python train.py --model="image captioner" --dataset="rendered scenes of coloured solids on a plain floor" --encoder_slots_per_expert=2 --fusion="cross_attention" --decoder_layers=6 --decoder_norm_position="res_post" --decoder_activation="gelu" --decoder_bias="none" --grad_clip=1.0 --final_lr_fraction=0
Rows from block 2 of the text decoder of a small image captioner, named by matrix and row number. Rows with one number belong to one neuron. Each number is 128 + 24 x the weight over its row's rms, rounded and kept within 0 to 255. All counts start at 0. Numbers have three digits each.
After each neuron's rows are labels from the 100 texts, of 14848, where the neuron reaches its highest value: "fires on" is the input token at the peak. Only what is clearly more common there than usual is listed. The data: rendered scenes of coloured solids on a plain floor.
# fc1: MLP up (decoder.blocks.2.mlp.fc1.weight, 960x320), inputs 0-159
# fc2: MLP down (decoder.blocks.2.mlp.fc2.weight, 320x960, transposed), outputs 0-159

fc1.185:133115139110128098103173130148103112139125117163097122162107164110095105098128167153086161108153121145178180134152132121090098122162116172156132120083114109121109101119104126090103117087137141106125191134150148101134143133080118114104135132123137130128140141138093136096065141108120144103171138182093142082129168098083128135145126156088165149130145126126124102118112123122134150124094137128068133140147142141142142095124150132099121128110142115106143111112154162127147164141131123
fc2.185:136127102092152095141080125166172149112121154101074107116078090139132119111109156114106103138157126128138132110111119143139121122093143131136109124103144142100081074110150111111143112154112091142112097135132100143101101155136162131127081128139091112166184103114144147151100125103118114134109119125169125130144169152127169142160123164154130146098093121097103146139159110164147115141118160111172120135121108164144125164140140113133106099115099146115152135162119166150144155134109105
fires on: "white"; "pink"; "metallic"

fc1.239:124118080145097147149140143126100094176146083165138129141128164075153110111108121146118092109164137152162132111135110137099127070132120123139133123115119105112133137104147116093132112105151115140121125133094141117153176071089092130126159137127163144083102141108149139129107172121096115103140116111111133101113135165112139142107151108145161136110134114163129146155116119119118133115131098091136116111111116125112129144149114088127137094109106152140144145095147130163112153149104146
fc2.239:135104128192133163127103115137123132116105137118152123129150111183157126148130102157126124107118167139121121159141072154133160115157136128101161193114116126110155104114078121144135155106091132110124120118164128131071144165151114134166094088133119112163114104147126135108108106103141122146094091142133128142112140127159110147144110147101107090099125074112107077099148107177169135124103131133121156118094120118130099127124162128124160117140138120125164137128098149167129070131151089
fires on: "white"; "grey"; "striped"; "pink"

fc1.545:131074154089124111084104122169133125078126140117132123123138093122151145103102156116119133125157084138148136162147142128135051154080098129193112170124125155129101089168108112119097100113087150107156161177109111135135152159167140138094107159101147149171121127109127146149113110129112167113136119099123112119144126110145106124124115103098168139121123123150116139106142138112105120124099162121125162107189174137145115138080164147090146152124088121140118121152153149152123168141142099
fc2.545:120111108146103150138141118120149112109102131142105121114096133126150135152098121153144128129150112098084100136136133168106102144105121144129149145164105123124141126131177163169128125127075115106075149108149154099140126187106095126130158089088118105134138160120144113154150118181113116121106091119132148118111133099154126096119156110119138138156137128158164120112149140118141136133130133154134162113148129129136086121073191111100160135099172125126108140129079133161124117094096100
fires on: "orange"; "teal"; "yellow"; "purple"

fc1.102:137113111134129128092146075163146138154150157119116103143099109134110078137102133127072132130113095148122113157156109109164138124189133112165131135099123156150086096122111143128151142098161107142104096108134127118172149126142092172144127116115185104162120140135123089152133119132120145134153150133115130127154139122113113101127150118137139119115130157143134140083125130114120125160110100094139147154111111111127107191116151151116164118111094114098116156145107158107112127118102133
fc2.102:130091151168121075093128122155132148117145165139122160157101112143154125091090137163124111114161115146149121102138127102098089150100152134171127147170146124124129125148125173156092116131119174128115123148124159098110148090100107133149165140178120106138129078103144136128135123098123116147135159152135168128132145137144089129162096153158108138104084128084140106094121145106149125181126125159125151113110106132156115126111126170132115099179103143115124105164145156087139146134090165
fires on: "orange"; "yellow"; "metallic"; "blue"

fc1.360:129151096120143172152146122129142115123136118100160169151121123133165171119143141129058088113109123123100140157166086132119119146134109087163139167136156156113133138111116125123120170151155133128107114113179115113146113112133181110156128104135185126119150129135152132131119103145123158120121090099126124131122090113139129113116123148120144169082087123164098161146160157120126126159128134145139118122151151094114134102102128126129158105148099152110150157124120131149125108171135150
fc2.360:128101148131156140087151099112109133121116112079154112105131149128161086103149182124158113150146135144140138113144108145148119155135097163127100122122128088139124113147145145161175131135100078152094103158084141152126161115172132078079140151135100117168141134115090083167095134190167133102151112096159118140142134080125156155109125118085073103146150133066147148148123112142106139141135126102133125130148150126148106137125101097098154156150143124177138156130062116154092113138142144
fires on: "<end>"; "the"; "block"; "blue"

fc1.249:129119164112164065158147128115123076111122169145162076113114160102156143120141096093117152099138131151182108119146144175168086118148128159110107138145117146104111097147113117118112160143119122154150105130158156126127153143144161104172120149121146120133171146094174172165143138125095116112122133141138131145163092126131136147094091176112155093139107126070139128140146109127087126113135115121140121115111131148077123141108160147150166113137140117107101127137127109119126181151157096
fc2.249:134172097144161113135117073105204177111124183144106144153102083123142128114155109147117127117088095112123151113124126093145129122143115105108120126127096125117139117134129126113089110119133120140125119103161139154150117124133143132087116166157171130149193105133129132079122116132126093129084135142106090127141100135122176145170121191139110149069143114137093116121102113133132128157131141106146130135127120106165141160104156141144119126138113141123159135143107134126094130090091126
fires on: "metallic"; "matte"; "glossy"

fc1.215:127136124149149121145145147077059116156175124158121154082119177149144137153145105138114091110134120146096117122104089147097113099183155113115122147105143145097156124159106120101110128106180127151167108126154182121170164154174140122117149118137160122120130171174125151160128092169126103146128139097147134097097103109107096125098136140137125127156111141098128096161114120099157139128132101104108109115097115148088102108125154093101101137142150155167139137115108127146147108157177135
fc2.215:150116122087106131087092128105109104144166077101088114150146133154100115097143140105143137132124117118150191109136092111122145139140107103116130169140109182112141136174105146117137114142157159143136124110104116105156110130114152112112098110142105076078104114142156144138164144135147146154094139128152135117130151131139126121053105104162126116165115132136146102146097128083107113136103124119143173139082150129131110135139134120111128174130138091148105134129164117124162169168155149
fires on: ","; "and"

fc1.567:154117137096115164119164125111110132092127127123157073148165089156141150171116129065154163126134113136122119110120155111121149150148144112117132126092107127164120122139130127156107145113121126125130110139144130103101129119134112073145112141146107143138164170137129158096102117122100119135156117147112107092105109107138093135140159108148128146135116109141095083126144088123157167095116153118095133119191170174126108119146129108134114102121117110118074144124111174119143149179133127
fc2.567:124137136107120164118107151089139195112140100184149149133132105165167150100099149132100121100131172164114111111118133125109149141124110106123112165150102113113147118140181145143093114090100131098129125127145117136136142119125137123102120182116133123117116138146128120116136138157155100132099104155149118145149153125144137162134085134096116124144146140160094153141171167148152120112123110128096084122073163143114151100154060112087118145128165112101149168135147108168127133134134134
fires on: "a"; "metallic"

fc1.557:110130125172115135139109098101141127148124139138150118177112100119122121077143160127117141095132142091117121092117137125093116179158167150185112144146151136127144123098113161158103101123120141090096178109187138118110144166116100130138125127112107128127109154169179141134106100145146118112110121168159124087115077119163121113141137125100128152124136108138123148130185138161143166117117140158122151113149160116100147144140142152115157138122136083145163159132093154133156151151109145
fc2.557:144122147133131116109115102109101073109130147153154143165136103120130189100143134083107118097142114079076115138132131127166095178130092145136126106113136101139074136114154135105091111116120088092096157146167120116137109096121147185102122130171145158127109180138139081143139134106170148086141117152122143136147124092128125101143126098146119155120097189128123153103140143163152154072107111171125113107138184137102128130086086087130136137133120135093137109109172142119109116072143110
fires on: "metallic"; "glossy"; "matte"

fc1.593:142112103115126103118105110121113126113112137107135120117139086129097142091072121157142092128128143152127090086115118128123142148114117098149124143135161146080143132084090103092151166135114117138157109123142117104144130119170154146134119110144129116129079106173136112126138121143132151150168172170118114095175137116144168103147154086138123139146137129140112078104138157118091108078135105151113144129097162151120149170141117126150139117130102160154090114151158103168080127162130145
fc2.593:157127189072094097160166131105115132136152140124113109113147130138131124138112152112129151157127122110131128125144148099152145105181109140135150100121146101075146134091141134138156132110104132129140090112127149094112162146151121156124095097170161117138112106158091123135077127106134096139166109142156171130183101119186148107116171109148116142146102109149092119153108121107111104123148094124137145173160091121124129112138098102168160106142160120130122070148114095148108128136145150
fires on: "the"; "hexagonal"

fc1.348:119121097119108114119128129128112139106143129074122113100125076104118181162139165092115128130085093123111118114130128136116162121141112149164139133110120127094110154108153075090109148131141130139197131061140131130149137145162108127114099151116132145124127114183148119133130108101125135185102153146099037139153151112160121139124167117143123136147165130139112143121104132085145189100122146130130115136127107157098131178156111123153126111155113098130111141087115146167149103117118097
fc2.348:083138116154147120134112147138112118138093117156159169123099133123091110127108089147093109111135103130174090177093148150148084097101077123167143092182143134126145117111173142099112127127149072149125129157150119136148117104109145157090125125147123144138140128141143111092124099140091117129153159142117138094176132136138136112120121096157138128118150157165134152154162144127082101173124159137165152156155154135102154104098123114132192155124069132087125120184097151148125075147094153
fires on: "brown"; "blue"; "black"; "teal"

fc1.652:133148123100125131095107117129120145139145161131109145130108130142138166139124162122137132116129137100141131100163137121143154108144104102116117133131131094081075147116149117090109165139127132089174120124190116114152171150130186115133126120104150125164139100150163090160116092100122087156152134161140139119093160109128114097167139096139132198132132103140076121116116138097101130098136109155111128103133143185089185137129131089143126110138113162121089160102150169145131100113136136
fc2.652:129134154141142103127156072153106079070152082127145136119079119131161108163075117136113111130124154124143122169126128149164100113096108144106123166138129150150155151143146153132150092131139120135129127177105165135159140158125103154039139096152145116080128124116098142144133124122147113150122138147185108115132105135136074125144138122134119102140075129155182164163146092182087125132125152190123114143141089139130162077102081133123140102124114105131151109173149102162144142119142132
fires on: "the"; "<end>"

fc1.296:164137135138097134122108116079136127142155145161176134103128137138154163105104125121100107099148142170092082162149133169126133117161103117173126171118131119119116115152154142123097164147112171171176148148144160089153144125145138186129163137129134072137136117191108144139103117139094155131131161115126142123099120126113109141145111124087101130109145096099115094153133111097152155117135127114152139127144143144086117153102141095150106128126128141174064101079110137145151122154154149
fc2.296:137130095094121149124138153154111106133157097139130102120131116129118111157122130116126105113148150119183145094107159083193105115110122122123141125139118185149145113147118178119115082117134144134075158106146106124095136153152072122172100101164087126146115129115155118150136139147136115112111104143126127123159151172177133138095139161110135078134137125103155155170160153157133099130134113138132127116123137115158128112080168150149130143136153078092121108142122151162122138138113149
fires on: "brown"; "metallic"; "and"; "teal"

fc1.209:108129142163130137139096083108104088124138097124107112088120126117173142125154114085118112094126136110155130102151131155144137179120135090159150134153130138127097119120162112104132143148135102157169119114128131162128110153112127145136130109105136107163139103150123150135087144150148140057126104146138135120136145111117117104115114140096150107126134109162147061105172094148136129146122148185108137120091106123159138149134151134073125113122143116152131143141152153167135139155155132
fc2.209:127102109090101148166145113099111109143138121143091115128153074151174148167096160143125135119099091148101120117128102129114103092156128113102137172124133125156134076101111116106137085172138156059138130080146123167131153173125127139137146104164123098097121134118131137134080165092113164163129088113123142125103143112146167093164142125100086118109169130151159125107145145129147121116122126155086097134127116161120068136182130124107141112164174133143150125116096128138120156139099129
fires on: "metallic"

fc1.178:147107114168113139110194141156126092094139126096111152124136133136164157071160117160108137122143133122113151161119114100129069178105152104127184084140123177132118146121122130134163149140129108181092143140130140114159155129150152183127148147165128142094137135109132103118117135113170140055095126141126176134149140148106115143121110128155161121139128113117143118121105115082109093123071125149135134125150111137115131129129166138104111088090100116125168115144126139140145134141144154
fc2.178:148126101129121135165119145155127136162200107122159165097101140114114130132116141137115134123161122092166076144150147160100118119155076158132130096150105128135156110147105166121148149121084159120123115140128128097177131089124128145139158140140122115088128126124091094119093127148134135169159115128128170147117105113097148106150103120143138087155123189167130112117157130119088140160134152125136109109176096100124126151149152102124150126136126109108150183147122148148154110127141130
fires on: "orange"; "yellow"; "blue"; "purple"

fc1.566:145136147099129104120151128100096085156143137097089150150085167133128140141124126150121093133151117109114111162135117145156114093117136135152123123128165109105153098164126108121159096164149148118133148100124130138130108175127138116091128122126154148085114119155152134129100115106100138125151129188074073136114148117115115147133171097107152104134123134103156113138105122157136153120107126117138151165131134129116138153137124144150100111129118094148177159149144128121109131163140117
fc2.566:098101104124133155106118131119116143146142101075086122167136093138115105156144133152109166157104097108115134152143151104140112119156107138090114080075146129107128133100119101093074112132125135137104122145130082108141119126083106160143100134134123130121153091094127112122139116098128122107176140105141133139142130109103098097157142174158107134101147143110148132068126139126149147125102169109119115130155092130156140152112107103119081112173097138129137120197100157061150136143118094
fires on: "<end>"; "disc"; "dome"

fc1.637:118106106131136099156152113087107111171104136121105095136114154179143143116109105062094115143149137143120145127128143113101133158148141131113104106116092134118148101124106160130110119127139139156115107123134169147096178131163145106158093109127145129159132144120141136138140144135128107121167115152131116109104114152159110105167128136104145131116094074134110144158122161134129115127144159097137201130148071117166075122123159168122112111113139115101131163143142140131129133172090147
fc2.637:134172117121122179113114129109116128133081139088188172126130099134140145111105110082151137153147142118170097130177078147106135112130085076151110085093099103077132160149169107123107102141147089157133120104161115162149129096123151116132172154137166139134121105113132141134125098143114114115119161118129093146109167103116138111110136112122142115140145112113100142129134112117139160064109138143140085103090127149133164123132101078163112113093154130084146120099148127155153044094097144
fires on: "metallic"

fc1.356:115132103139106109133137130125122125146096127093129114115119142150151112148171161102149139155122118157129166165114114109106122119167153127121117116118086107093150134138126123071123149092178104152155116139122092105141134108131136103117134125090139081120174144116167137134095141112148137125144119098124125155133132087154135133100147115170181161094134130136091126150073152126098109140112145160115138087174148172110125116133096121178100080162100147112131120151120121100166130108128146
fc2.356:129133105137107157116120138163124118109151130138085087114140124134117135165128150115115105136123109152136153121152151135112134121112143106110139128108187201143103141159158089152126161100152139132142124132131070150139075144146156169080132144172095119115114167128152153164143130089145098107137154132143155112092087126108151121158111144135105127116162143185152117124151138142148153110108097172100111143151119164096144138146114110162166133142164168116166125189129141103117064119121135
fires on: "<end>"

fc1.691:112115153128144119096146140157143149148107127115154120121108129163108182123108163119143100133132126130140135143092113133125108083110168094168139128059076076082109120135133177107066094145069170106132168132125123107158148125162110147143122150141140119120138143124131165147114141082103063138137076096110147148104102115152159139138147155173123135165082119126090117141082113129135150133120134154093064127152112157115136128098117140138150107167118134099161138099152132117129147148143145
fc2.691:123103120107111144159160142114125105172131122087118074117107154115095097142155132140147148124094190142086129178129114139139152151157175156107187095117176142163122146146132065142103144136135134155112139140126085110149096119123142131147122108135087152113129101181134095140109142120152123102103120120103086083165128118130096121137135162115111137141081119119153135146155137153105150119154131165134155106163186136082155143189106136129157109162120086150139126112130159110111138140169108
fires on: "orange"; "brown"

fc1.237:168170130121098137140140122115117046113116106068152138144109171146129137137135144087129134129145137126154135083115118186092104125143157113116122086141101128089127123146127153044116085133160111121139130090130164125173119127110106128116158110125143128119161175096134115155134148141104116128144160084142104084073146129071102146153142147141156146110128154114129118153164132118164162127105159119125104153201130154121132151108158105154169103151124148137140135142155167098119126132114157
fc2.237:129148102136120130128145130126133100179092129161079119176101130120118099168129155113130140097113122132094095145111128113146157159086136135112085105079173125160156108113170117139151115185135114117124069134081147146147106158109169125116123125107113115100169142121134172074126124100141108132110141118146166127165144110158075092150118162116091164086129132162153100150134129115140176145149118137096126148154121115113166109109104091113164083160145136093122136152114136090114139132158104
fires on: "<end>"

fc1.626:119086145154142140188131112142087125101126117129148086095126100143111106089106126112123092120153115160126133119117138095105114138134169148151097133099108149114142122128153120158143130127111168145137128152153165090153165125089141127112137074079107145163131172200129084126105143129112082124114141096138122155127154134128149117105155140175091128131144115159104126073100118101153132155168134115138091120143127138130108152148114150116125126092099146149116143094103154143136136132159130
fc2.626:111148025128097110119137146120105130134147119116165083142089115098145114140115121106115120137129148113142171121117129126093145121158104117164094134148132130174138093069123145150143074123133142150129140148107101139130101107155171150158128128087107085163155111161130146128118086139117103109097144113106125148122145142095129123125144138114136151146103156101162114147119119119090098118109145107137190113144142094179140174106128119137096133147129145132109102134113106091104145122139106
fires on: "a"; "purple"; "red"

fc1.95:169112112154057185156167115140124148153139172123106091132102146147163103109121129121125143137125149138127140140140136102123133127114115123108125120139130081145154133145153147134105102150154133158111118132150127144173143123093139160151111116104136090142145114152101150141106113129147140171096150098120121141123163103100093127114131139125084134123122141149149164052098148154116135174158124106100098073150122148137122110088135152160126115089104116186130107107076159139136128143138153
fc2.95:070150093116108163099125135152130160113087151125166136156120109158112089150131149125072146132121083150117158152173182105167143146135154133179128152136114145161133116127122130097110151138119130132127122115107092120104115171130136129132136151132087136144146102133186150133085112141120188137126128078134149158087135081129164108124116163138139136134120122152127146117117129165119106115175167103124161098143156108153156135101103102134165103151112169100127104147131149120087121116112159
fires on: "a"; "glossy"; "matte"

fc1.240:133109153106098123115150139137102102156135128079119146093134138147110152156130101106157123095128074122118110138130110145116142149116101090128108116091123162092132055121177160102124148121139153158142157134169138150164144128119140144126117133106116131147145152120128140150075102086113147102109134122145134141086112109137128106126162144153115149148108131129118069156114115136082158141145129159126158117172113147100123154147115128091144148136108082124147130118168159148091133166107146
fc2.240:120152103084131127147166122099089150148057086130100112146116122160154128119103159170133148147109120112102131084125128124150118119117124083145157139092141119135152127117142122133109083100123169139093132120095113134113145119072114132111112134097137116111167125108137129118158147167136108120098177116095161124143149137126110120173150144124113128122123131112166110135148148158134122116175104112167150113147120093143125132108099168123131113140119145114144132181135132111151135154113161
fires on: "<end>"; "metallic"

fc1.731:156107112134160130108138113078099132099117129122142149108144086134120187110100165123162098116139093118119129124127109173097132142109125095104115116156079136134136093128115157154112179114194108124113162107151119084146128155147116114139116146087156137111129139126112134225123113127108122131114139145153109141131113115118137103124117149107148104153120109091118110121152078142111163147121134129126087133105130158099138129076136127126155125150151161111133162104162125181162121159141157
fc2.731:109110107136108121153145162145112070124091165131103101147111154141144136100149107143133123115099129135154154133097183110128165108143165143115112151161148173149154146130129136113147130134104172134115116122114175111172112140124132123125144106124090131152174160141085104128105148163125120140132132133147088124140100122120104144145145142137128172109120141137142116132119099166086142136176131148084182109161146127135101149129114102126103140162117109148143141171092118070089142130118068
fires on: "a"

fc1.437:162091101078110130164163086159119142108158154100131094139107099129156117105129127144121122112149141174167159062127107128103124111135163143140110136105160104106104115120126116071145110139127120149143147095118124129088118123103117121092114141100109100106167109148101126139126118157112158169168117108105121129129120110098146159105176149150143133125168142142122110101143128155128151106147134111151141121145172111083153200150099126134099099125120121166119134077105095146147141153107108
fc2.437:131127100122132137134153184084126138091117152147170100095126103116125078143136062128152135136091137144169157135138152086107139146154122110135136151130143126106148107166150097137103144144115121128159152150106101128138140052161166169149112149146122122196097128133128131134135098115126151152148124124134116174127110114141137136146078101163144136079126114150140087109095124124128087113097102131124130112105166100113144109113124135174100142155119101171106111103107132122127120127134153
fires on: "white"; "pink"; "grey"; "brown"

fc1.46:172132127124136090162112090130098127127138116148133137133133182112151105166151136098087156120133121119133094143154118125134147094165085124112132119112114124116131128105133166106114121094189137161101165138120152124133128150102097179152128104128117131137171167135172190161110165160124166136124122105150146189143142119139153127124106158135151121161075139090136102138143123143120113117133144152109141097187131110151148116120114149132109107175150121157130153129130088118166113110135130
fc2.46:091137099114135097131158120144153149140139107111095092116159119166174097133134086120111137090163105172100144169095100132136138139088154098082140080173114118139155130132125154171126167109177172116115116138109155110118151102121110130101151125102125146151133122132114100145097142081126141107182107145151166172098134133164187130096162127163095107107153102131157109125141086133146127125159123124144125104148120183152134138094108103094173132116110142105118148105127098140111175125129083
fires on: "white"; "pink"; "teal"; "yellow"

fc1.693:176117097169150128125126125125103127131131136151128134117142159126159134105089125149097103141121121076085130135113138104121104135128138125101099105141129114139153097155122145123147158118140127114111122075148127128167144133120116160160164145132140150072143132076124096118106135110144149143101123112082148138113103079105119124104149150169160144118127116086132119128116095136141143200084173078125129123111136110122097118114153130142087144143110138102151109148101143090118107089128145
fc2.693:141069107140144121165148089095105088169157120145133131135117130121119097161164122139158123156145127158113115127128092135121121147133159124134161108131143121157132159123110077082143157136119129130140186124131149137124154196084118109181104071143153104136101131127117130090109142130063145169132107137153112118144156120108152120147176127108130108122131094151094098126140135103137151127139150147091131131121133116162118110126157111122155132134097132150154112127111117101093117157115117
fires on: "a"; ","

fc1.157:107149167096104120153138134136130096127161172132141139123102114159123113159169121133094123125102142120126147141157163116120106138139078105159128073073158103154117130145144122169153166121123094112134108110183109108161150123151153154144112131134146106119148092122106187115131174147111129151130136121129137157149145071153137142138121172133155167138089094143087106141103113127151177109130135131121144091121142132087167112171109161079111109115119140098114125085103120123133118153137159
fc2.157:128104171123106097139118125110171138121189136137120135127123150076092102086126119125127143141124130138142098122142097111121125100085146141116157130080116135135141114166135141140120136134157106130132113102110137123178140156106113134161126111069092143160097129154121164127135138144168123125135122085120110130134115185155139116156106187121141093119157138136123141099132123090103134142125122167155135157173137147196138147140111130119116077148067097092122106123145074119150134137123134
fires on: "orange"; "yellow"; "pink"; "red"

fc1.576:162059104097151137127149081111093146092137180103123121107144078112160124121136129132137116124121155167112159099119136153098127139087151060102162152085132129056112159105122115062121171149152183125135128114106109118120160103131128155114125109119153142118161106119153138137110136133132149153146136160116093113131128149126163165139152137113130144162153130171144124115092127159152146103103103072153108136156111066109175149151141150154128118093121144164124107104145123140127156135151113
fc2.576:103085084090162146157157120123173136123148173134162082128129128106086108106148115122146138153096165143174134157120093087135124149108135121100134134077130123128120143134164100099119088109093137116133134076149159157101145117154141085111101149155145127136133106134113103121109119136117119116121100117102103132165100131131138110152165113156145121129138154121118108119078113089119107118100124115123146118113130152104135158149138150143134142103074124156094114104098165107130110118136144
fires on: "white"; "pink"; "grey"

fc1.71:113104137134145171139204134163108108067125131118098168136134123169141151118193120113118091104111099157117170139134120155081140153155099084157113108162095122132161141123113123119142097146074141142132141103133108079153145143138125145103132142147164147087129145125128128161087109143102127151140146141165160090146144160096100113146142124111123103115130125132141096154141120142121167132138143114093137087093158158120125150130121171130125115162121128143115127092122121136090162144170103
fc2.71:125127125154134115130106129144159149111166146153112151129136099153158120140142124158152135109113117087137113096133134132120160119154107132170110110158111174181123135157158175122127154156136127124077149126133115112085090106101163149081142165118115152112109100135126116125143093150176169145110098141116142147123064165110150096168072117085122136145117116121102143093113111122143102093110116135147096137112140150133128094140147126097165193139122177121151071110126117126124147084095137
fires on: "metallic"; "glossy"; "<end>"; "matte"

fc1.513:105147120182146147134184119103111110127181099136147174115162124114135114098161132141110141108144120169100131110127075133126071159127107095204161137135111128106158143125139113096119119154123059139152107116141142120143138194141135163164155152142143125083139137170144124108102166094135127119129163162128153130122135146135129155172126131112152139140126153156126143109134147127099149130092124100127118132157132156081152120128142143138123116102154132127120136152118115110148165144132138
fc2.513:106124153105132142115128144110106170133118153111165109119134118115127119129131127135132121148120119127126104170149125128123140143121110137118066154137130124146136158150147113146121109118188125120112141161202103093110119130126144101118094120086126141172127141115099137136140121114130124143142089125105090139139154109139115098145124177074110120128186129099127156092111122071133099094158094121135166136102122120158128113137132122123117164104117185115146142098154167150117167096146141
fires on: "white"

fc1.491:118122134125079174145156094117086129152147163117149131108099122126150083166166119159118133162148102162109134156124143075116136151120143125112146103154117157079128159112121129113098098137107126109139156128112142103114148124118138133164109125145114142111101127141159117143085096098123151119165177142103124158153142095171099146166149151116132162132134098115124141146103140137114157148128141127146136102135136085172083132178128134117157117133110137146127142128110165100175112116104082
fc2.491:167152167128130124126155123099142143088188162111157177174139150117104102160139129149080103138107123143090097104159144100100129100124150146170134129143108144120088156152116174129096110153169099125137086113145113108123130138130127135114129096133135124155117116113150144145129118125133156143132095140147113130096137107122113111105064120105130099147111109107138148124148155123120147112131132111097135142072145129133148130152122158126141151127115092168113181118128162088125143106109101
fires on: ","; "and"; "grey"

fc1.228:143130106126176095134202119149144065128194129155111165101157128113100153118110130120099143161118103106215125138130141101131117110135144120121128083121175092135104110139187174084128099106124131090102136099128150116172093117157149161108133135146142178121156132121168145169133134110128123148135097113149114155115117156114122066138128126138146142104135082099122111132119097142145098094131166156132116150120137107128117128104141142095137119099124079077115120156126103119125133118112145
fc2.228:135187139141119150098099146151127151115111133127086148149191151130125158132126134128096116144195155128161112127143124124122121079157087093131121125124132145083153117150129132095131109112087130092142168103154157086185121096126139102116174152125139128149134141123103149120119083111096128171091114141120137128151121149139160091141158158144113159098108155098138133132126115098102154126156141124106059155113109121128148093114160119129119146157110127118131091160174118117163152117121132
fires on: "the"

fc1.349:135134111094106125109154126123102089137123108103126163133164121139139171138118139125130184102113060152129145127140147145137089142110131145102157150160104147125142093117110148098047116125112138150127164072132111144125124120144131121144143128159129115142148151146164111147106138134113148118098148149111173141133098128148179147137123129127174118148101101148113121110140141137081090153096153172127096085166097111085110120156122148106159172106159106108113156161129104146154135163145119
fc2.349:070132111139142098146144169169131108155104126131153127074084160108117085121159170138134114114086109121154106152101153109090128167125144168134128132136082105115108135107147123134130134088121106130111117109116158090132115156150142088150099116143129102150138122137107106117147104147097176121152125139168145163127137158149166162105105103141108152130113122101103111054138121130127118147106136132157148109159124159097112139127131084162118119130154083177092145123095119155114143167190097
fires on: "orange"; "brown"; "blue"; "purple"

fc1.405:098110140098127110137120155085093109096119143120131107153131099119132121116208133134131133135145115168136139157125089118111123115127115109141107141099130149084085143133123137081102165085146145111159144121136115127118156087126168130144138133165141122099156141144118164146117109121131171094137120140090135096133105122133187147113163102121109180112149100127080106112126122157150135117133144116086088119111096109168127133165122164130076119149121129163135126084136125137166134124164098
fc2.405:120116136130134119136165131103105128142161155140176138130092138120134097140171120125125116170132168139149110144180162087134113124123127111138133135105148114138098131118125093094158102113107144100160110140149126086157124116089131113178103115129162115133123148124135142096112113110134169121107150157152116094131138097084101093134170108126152171105159090163166157163073156112100118131132151140150116091105118113128141140122149107162105130152066089150134100108110150143102117121092162
fires on: "white"; "pink"; "purple"; "grey"

fc1.2:086137105158142127080159088153179142134142175106132125108143144149150122111077151136126133095076158168105129127125117082140138102146147100173136111131148150104105116156101122103109140126131089127157122163147136122141155099124109162152137149112166126085090138115134109104123123127114127096115189111133180135095174114110121145159123090143141151114128136123159117097108100129114136167096160085147156120129095162118115113118140150125131090128104132142097190139096142134097145134127142
fc2.2:073125141142140152125142122100089160092142160188137166133155123135124120112118129165129135130130136105103120155106114118115136134101153148098152104100130135122161135142137092138130109127117123156099139145148113133135136170158091122124155094095103164098124157057126151153156133088149136167129142084146168097173109126156125087152129124103126134138118089128111147107108099088117106105111129130107147162149133123137145124060122109119132124153129136139132125184111136106154169128087091
fires on: "brown"; "orange"; "teal"; "black"

fc1.412:130132112147089192156142119150140140172152139101163080141144145105138119102155119141127115113137141145108167152128131121124103168101126149120129105158120171138100146116103124126114102152148133164115088138103150149131115092143155134154081147126130123141165122165168100110129108099142122093134114150108109150118108154134134149107130106152108135105154138161145150112142125142142101142128155086099130104164149118114099124181117141156150117136045126136078095135153118137131133118137102
fc2.412:098138134158158114110142128105081067121107133102105118161130110113130104129110105116124167105092131099115156146145111149135137181134190141118099155104138095147092131149104134152158149137111113128143111137110134162150115091141101108108109099052089136145132125132097121105133144128159111134108079123153118153113144112138123149103120140132136166080104113083176120145141126194119095108155132147122179111146122164157120125101144110114142084123120110134130104129134119152119164141153126
fires on: "brown"; "grey"; "green"; "purple"

fc1.730:121119175117137155100129148132149103139152173114136095097079105136158115073162144107113122106150148131127133126116110150137121139158127130105128091100137123101056105127137128152104148112164122171112132127154094133139123127113149177142115107139145120140159116140130128135131162127184129048101139108101121137157113119118141090146129121125148153080115156136164124112145124134116144166109176063151123113114158127141134166134127149149124141116075111113128150083162107126104198168150151
fc2.730:107134127169137115075153187157166130137087139099117167152131150111099089089115158119100160112153151152127130146136141096162147156129096121121066128168138095110084139159092089142122159119142109120124149153134110135130125088164082100105116103139103137117139111101150142084175123164124093096123122093155139107138108103146168161089113172122191131103140128126121128090148151122146096132142147147125131148090116143171159149117120105096095177149105141096117109178102108149127134146124130
fires on: ","; "matte"; "green"; "purple"